A small image classifier, trained from scratch.
Training: adamw at rate 0.00099, 21100 steps.
Data: trained on rendered scenes of coloured solids on a plain floor, 195000 training examples, 13.9 epochs.
Rows from block 7 of a small image classifier, named by matrix and row number. Rows with one number belong to one neuron. Each number is 128 + 24 x the weight over its row's rms, rounded and kept within 0 to 255. All counts start at 0. Numbers have three digits each.
After each neuron's rows are labels from the 100 images, of 14976, where the neuron reaches its highest value: "lies over" is the class under the peak; "top examples" is what is common among them. Only what is clearly more common there than usual is listed. The data: rendered scenes of coloured solids on a plain floor.
# fc1: MLP up (model.blocks.7.mlp.fc1.weight, 1152x192), inputs 144-191
# fc2: MLP down (model.blocks.7.mlp.fc2.weight, 192x1152, transposed), outputs 144-191

fc1.234:170182148128167128128128128128128097185148128123068128128128128090128128162128171128128185106128108162128128128157128128128104091090128128158128
fc2.234:152144128140128128128128098138128171132097146165068128156162128128128116128128128128108128128128064128120128128099184128128128128128128087128090
lies over: twisted bar
top examples: twisted bar; chain link

fc1.261:128137144128079128181128152107067128138128109093077106101128128128128107128128128097128176085128162165176128128091161128161128110188104128102128
fc2.261:159128128128128128128128128100086128134128173128128128116127128128086128156165128128128063128130128128128128128082199128100109128167128128091128
lies over: star block; jack
top examples: light from behind the scene; jack; star block; largest object: star block

fc1.610:128128128128141128084128080115101162096110128149135148117153128128096151116128128128128159128128161069128141128128128128128128128128073128146128
fc2.610:128128164161128128128128178128128128091076098128128158140111089128128170128100049149128128108128128128180128128128128128116197128128128128128128
lies over: sphere; dome
top examples: light from behind the camera; sphere; largest object: sphere; dome

fc1.157:120198128128128128128064128144128105128128092177128092128128128128128128128128128128090179128128128128128099189096141128128128128128128167128143
fc2.157:128128170128128128128128128128128128128128128128156092128180093128140128128128128128100051128128128080128128128128076128128128129128128128128178
lies over: disc
top examples: count: five; disc; hexagonal prism; largest object: disc

fc1.289:128082063142128158128160128128128136128128095184159128128205128060128128128128128128185164128128128091128128170156128128128128197068128096128128
fc2.289:128128128128134128128128128128156159152128128128157128137160113128161128085128128146128128128128157128128128128128128128142115128128128102174188
lies over: disc
top examples: light from behind the scene; disc

fc1.438:128186128092128129128163104097128128128128128113128128128128157111128128115166142128128128128128207128171163128128128128128151144175117128169181
fc2.438:128128163128153128128104128128128128101128080128128128128128128128128128128128058128128178182128128128086128172099087128128128149128090128171189
lies over: cog; tube
top examples: cog; largest object: cog; count: five; tube

fc1.183:128128128169088128142092097152128128128102128088209128128128139128135128183128128084128128056078141128128128128166128128128128128128150128150142
fc2.183:080208128128193149128070128094133101145128161128128128117104095108151111128182131128138139128099128168128128102128128128119128106128153163128181
lies over: sphere
top examples: light from behind the camera; orange object; count: five

fc1.528:101118124067158166094100145128070152128101128128136142128160128121128156140128108128098128063128156128078153128159128144169128128128128128155128
fc2.528:128174128041101087128128128128146128128128128128149128128128128128128143128128093194128128128128098066138128128112149149128141143200128128104107
lies over: torus
top examples: torus; chain link; largest object: torus

fc1.314:128181128177159109161128133101128148090128162143092128068128128128128128128128128085128174107128143128128106128128101128109128171144168097128128
fc2.314:141128128128125128061128128138074128128128131128128156128121128117128128128136089128098128128128128154128167128107039128128128128128179171128128
lies over: cog
top examples: cog; largest object: cog

fc1.146:075128103128148128128206146128128128077128128128128128128128168128164108147128128106128131170087128087128144142128170128128128152098114094128128
fc2.146:090195144195128167091128128128162156128128142151128128128099153182106128077128164128128125128128128165128129116116120128079128128122151128150091
lies over: tube
top examples: light from behind the scene; tube

fc1.322:152128107128138128152128128128128166144120128169098089128128168128059111146128080128128128071128139128128131096096154105110111118173128128071128
fc2.322:128128128089128128128190128091128182128143151128128128128112128116098128128128156073128128128148128128128128093086198128128094160128087093128079
lies over: star block; jack
top examples: star block; largest object: star block; jack

fc1.27:128128128128110128165128106128139128128097151128191128075128128128092128128079128128151128173128171128164128077093102141170191177128128066138128
fc2.27:151128158089076109177128116128128090128128128128128128108113128057073080128149128128128154128128093128128071128128128128128128128115091158128128
lies over: cog
top examples: light from behind the camera; cog; disc; largest object: cog

fc1.535:096128067157128128161128132194128094128128116045128128128164157096128152128097084128114154128128157088130158128173179098128128128128078128128128
fc2.535:128179128128163128128128087146128066141151128103128128128128128102160123092128089167128128128128131128142128128111109086128208076128146155164128
lies over: sphere; dome
top examples: light from behind the scene; dome; sphere; largest object: dome

fc1.297:128136128165073107185128128107128128128133128128128128128112128128153128128128119128128166128124128128074120103160177115128128136106128128162128
fc2.297:117128194128157128080128161128074156128159128128128128128111128128120128128128128079190149128153128160088128128128181162069128071124128128128128
lies over: sphere
top examples: light from behind the camera; sphere; largest object: sphere

fc1.545:128171133167128162128128128084146128128095128132170163128128112081124134093128128092128121113104128128128128128128162128103144131128128142140090
fc2.545:128128128128128146128128116128118128149128136131128128137128085128114128179124152155164114121125128100094066128128192128128128128128172128091126
lies over: chain link
top examples: chain link

fc1.10:150128100169070159128128128188128102075183128088128109128128128128172139164160104128106194118072128128128128128128128098128145078162079128172128
fc2.10:128128093154171126128069128128106096128128145128111157128128107098147128077128081163126116088099161128190165128128092128128178116142172148151158
lies over: sphere
top examples: light from behind the scene; sphere

fc1.603:128181128128167149164128128128128111128142097128092128082128128108128155128128128107128179128128128127174078128079128128103176160128128083139128
fc2.603:185118128128091166156181110128128128101107141126128128101145128112087124165128128128140119128156120128139128128127128183128128153128107104073128
lies over: disc
top examples: disc; largest object: disc; count: five

fc1.7:098094104166128128200128091128128128090176128078128078128128096128128143158128128128128128128094147128128128128150112128128055128132143128128128
fc2.7:128128128164201093180128128155128077128128128128128128128128111128128128128130128128180066128100128128128129128095169096128128079128156128155145
lies over: sphere
top examples: light from behind the scene; sphere

fc1.676:150128148058125128056086106074128128128128178128128142128095128128128157128176156128128128128128155128128128128128176128128194193128128128128128
fc2.676:181159128128110078128128162137167128128128128068166096128139128113146128167095128100128128128128128136128128128128128128128140095180128050128158
lies over: cog
top examples: cog; largest object: cog

fc1.432:098074149134145128128148099128153128154128098128161111104145079149128119179083148172098128128083128128139128173128128097109080175175128108128128
fc2.432:120127128128102171128124087128103128128128128147114128128128128128178128136085128128128128128128144153128128128141107128142121128128147128128147
lies over: cube; hexagonal prism
top examples: light from behind the scene; count: five; cube; hexagonal prism

fc1.326:128128128130110152141146128128128128128128160128128128092062128105145111128128128090128128128069162128128128128128146128128090128128128086128172
fc2.326:097128091128079128128162147071128079128146113128094152130172141164132108082155188211125132153093183108128095159166107128128165172128128128128128
lies over: tube; cog
top examples: tube; largest object: tube; cog; largest object: cog

fc1.465:128128153128128180128128128128149109092096152128099170128128144106128108147171100081128160068095143089196087153096128128128174149128128128058175
fc2.465:128145128102128128191154128073128089056104128168128128128128130128128129128128128128139128128128128100139121117206128128128128207115128128128120
lies over: cog
top examples: cog; largest object: cog

fc1.112:128128159128128158128162088128128128169128128128172128128128182084132128158162088151172172094128128128128128090128128128128092151150099128128101
fc2.112:197128083128128175089101135128157128128138106151188110135128115128136128128125128163130128128128142145162092130113109128103087113159146128128054
lies over: chain link
top examples: chain link; count: one; largest object: chain link; torus

fc1.500:154128103122128083183128179128128128128128128108128128157210128128105139128128128128094102150096128103153128152164128128088128167128128128160094
fc2.500:128188128135128128178206128154164128071128128128095128122128155128103128113110128128128174203105170088095128128128159122128128146128098120128128
lies over: dome
top examples: count: five; dome; sphere

fc1.205:062128083147128128146123128110087128145128128128128128090128128128128128128093128090128161128128158107091128148128114128128128170128111102159128
fc2.205:182140163128153128111145161097163085128128167119128164128082128128133063128185128128128148128141128143128184128088128145128145120128175128128128
lies over: dome
top examples: light from behind the scene; dome; largest object: dome; sphere

fc1.269:128151128106128128138128128104128128171098148102128147083128191097128113105128128128128128128086125128178168128128095128128108123091128128128153
fc2.269:154128128081128128128128126128173087148159128128128192128128128162128128100128100128128155128090128128128112128128065146118161183154128124089128
lies over: jack
top examples: jack; largest object: jack; light from behind the scene

fc1.256:098075128175128128180115159207154128128128128060154095159167128128128128138128128128128169128128128128182128128166128128150128128144128128128155
fc2.256:128159095128148128177128128128172066128144128128102128128164144128163108092128071181128090128104162097154136167108105098128202076128135128167128
lies over: sphere; dome
top examples: light from behind the scene; sphere; dome; largest object: sphere

fc1.268:151128128128105151134115128109128128095128128173128163101128128128128128069128128128151128128128128158157093128128128128128128128128113128128192
fc2.268:129128161128128128172159128128180128128114115128128128086128128102093112104133128128089128128128162128121128163128129124128191172107127128128128
lies over: cog
top examples: count: two; cog; largest object: cog

fc1.479:128079128041128128128164128128128128128081128128128116128092128142128155128128128128128128128128128128128128183128160128099128128128151117162128
fc2.479:128149128162128128128128128128167095128088128128180128117128128128128156128101066128128089128128167115128128128055128171128128128085128128130128
lies over: dome; sphere
top examples: light from behind the camera; dome; largest object: dome; sphere

fc1.341:062128055155128128112128129100128128109128128128137170128128084128108093128128167128128128162128088128073120128128166128146128128128128128128128
fc2.341:128104128128097083128180128042128128128128128139128169057128128143107128065128128136111160085148130128128128146045128128165128128128128128091128
lies over: cube; hexagonal prism
top examples: light from behind the scene; cube; hexagonal prism; largest object: hexagonal prism

fc1.367:128163098128128153128146128079082128178128167128128099128128147112086128128101128113137128086138128128128128106045110128128090120157107128128097
fc2.367:128095095128128128128126128128093171169128167149128147151128128101128164169150128093133128050128128128103128128068168128088082128127142128102106
lies over: star block
top examples: light from behind the scene; star block; largest object: star block; jack

fc1.605:128158128128128111128076128153177098151158128128150077128128128128128128128128128128092135128128128128128128146187107128165128128128128128128128
fc2.605:128156128128150128176102128128119085128128128128091156159128128104128116118157073148096128128090128128173146128102128113128166087128152125150128
lies over: sphere; dome
top examples: dome; sphere; egg; largest object: sphere

fc1.444:128128128128128128168140080128132128128128128128075128073128128108128128128128128128093128175128128128128084189071128182137113128128128094128128
fc2.444:128128128109128092065128166102128115128128128162128128128128128158128111128128177128128128128128133128128128100088128128186138128128082128128128
lies over: disc
top examples: disc; largest object: disc; light from behind the scene

fc1.31:128128111163128128150088128128147143128176150051128128151166157128168128128128107128117171128064168117128085128128128128145128128148128128128128
fc2.31:113130128157178164128073128160078082128128128128056152111128128128124121128164081179151142079128141168109144128073128128088128098128156161160128
lies over: egg; dome
top examples: egg; sphere; dome

fc1.89:158128111162090128153105128093150175128104128170128128167172102128097128146128074128107179128162161128128128105128128103128181128118128128128111
fc2.89:128128128078171071155113124135128128193128128096157145141113088128120128128169128128128128085093128128128072150128118150122146154138128147128128
lies over: torus
top examples: torus

fc1.387:128128128128128128158128128128128084128128128143137128136164128128105128108102128128128128165198128128128092122079109106126128199141128128082128
fc2.387:067159128169120128150128128128128128137128128097128074128128128128128126115132128175129113157128156135134083128140128128130128128147128128128072
lies over: disc
top examples: disc; light from behind the scene; largest object: disc

fc1.133:128128145128128128128151128128128084128094071128128128114208099095145128116080128193151183174128128128128128128128154142128128128077128154128128
fc2.133:128128128103095082128165191076117128128128128184140128112095128163128128115110165101085127128135156128128128128128128095148128147128128128108108
lies over: cube; hexagonal prism
top examples: hexagonal prism; cube; largest object: hexagonal prism; largest object: cube

fc1.616:100128128128087128128162128113128067163128092078177128102128128128180128196103184128146128128090128107128128171128128128094092128128128083128158
fc2.616:137138128172098128128128128128145128180128128128138128136128123104147128128111201128128128094128172157128122128128128170128128177128128122128128
lies over: hexagonal prism; cube
top examples: light from behind the scene; count: five; cube; hexagonal prism

fc1.53:128128128128100157128121152128112090128128128084097096077128128128157128128176128080106128097128116141128101171087128102128175146154128128192177
fc2.53:164074118128128128136128118128157108105095128112166174089152113128111154116131103097115128128128128127173128128105085128128126178128124049128128
lies over: cog
top examples: light from behind the scene; cog; largest object: cog

fc1.417:145104105128072128155117087100128128128101156090158128102173128128128128128128157128100182128128128128062128142169156128161076128061099115128128
fc2.417:121128176128128128115183128095098160128128128127078094128114128128128157155091168128149141161149128128087128128093179128128073128128119133091128
lies over: cube; hexagonal prism
top examples: cube; hexagonal prism; largest object: cube

fc1.701:128128180128094128128151128128128128128128128158128128110102150083146128085128128073128198077128128128161128128128106091145165128184128128128144
fc2.701:128177179128128128128128124128128128075128128169081128128128128178096083142128128128128128203104128128128106128128128128128128189077098128146128
lies over: jack
top examples: jack; largest object: jack

fc1.593:100128128076128140128128146128128128090148128097128128089109159091128128128128128101128128160094128128143128201153128177111140199128128128128128
fc2.593:128132179128060154128133129149178128128170098128100186146128142141128132131095128143128110144176128146128128129128036128128135128162156112074088
lies over: cog
top examples: light from behind the scene; count: five; disc; cog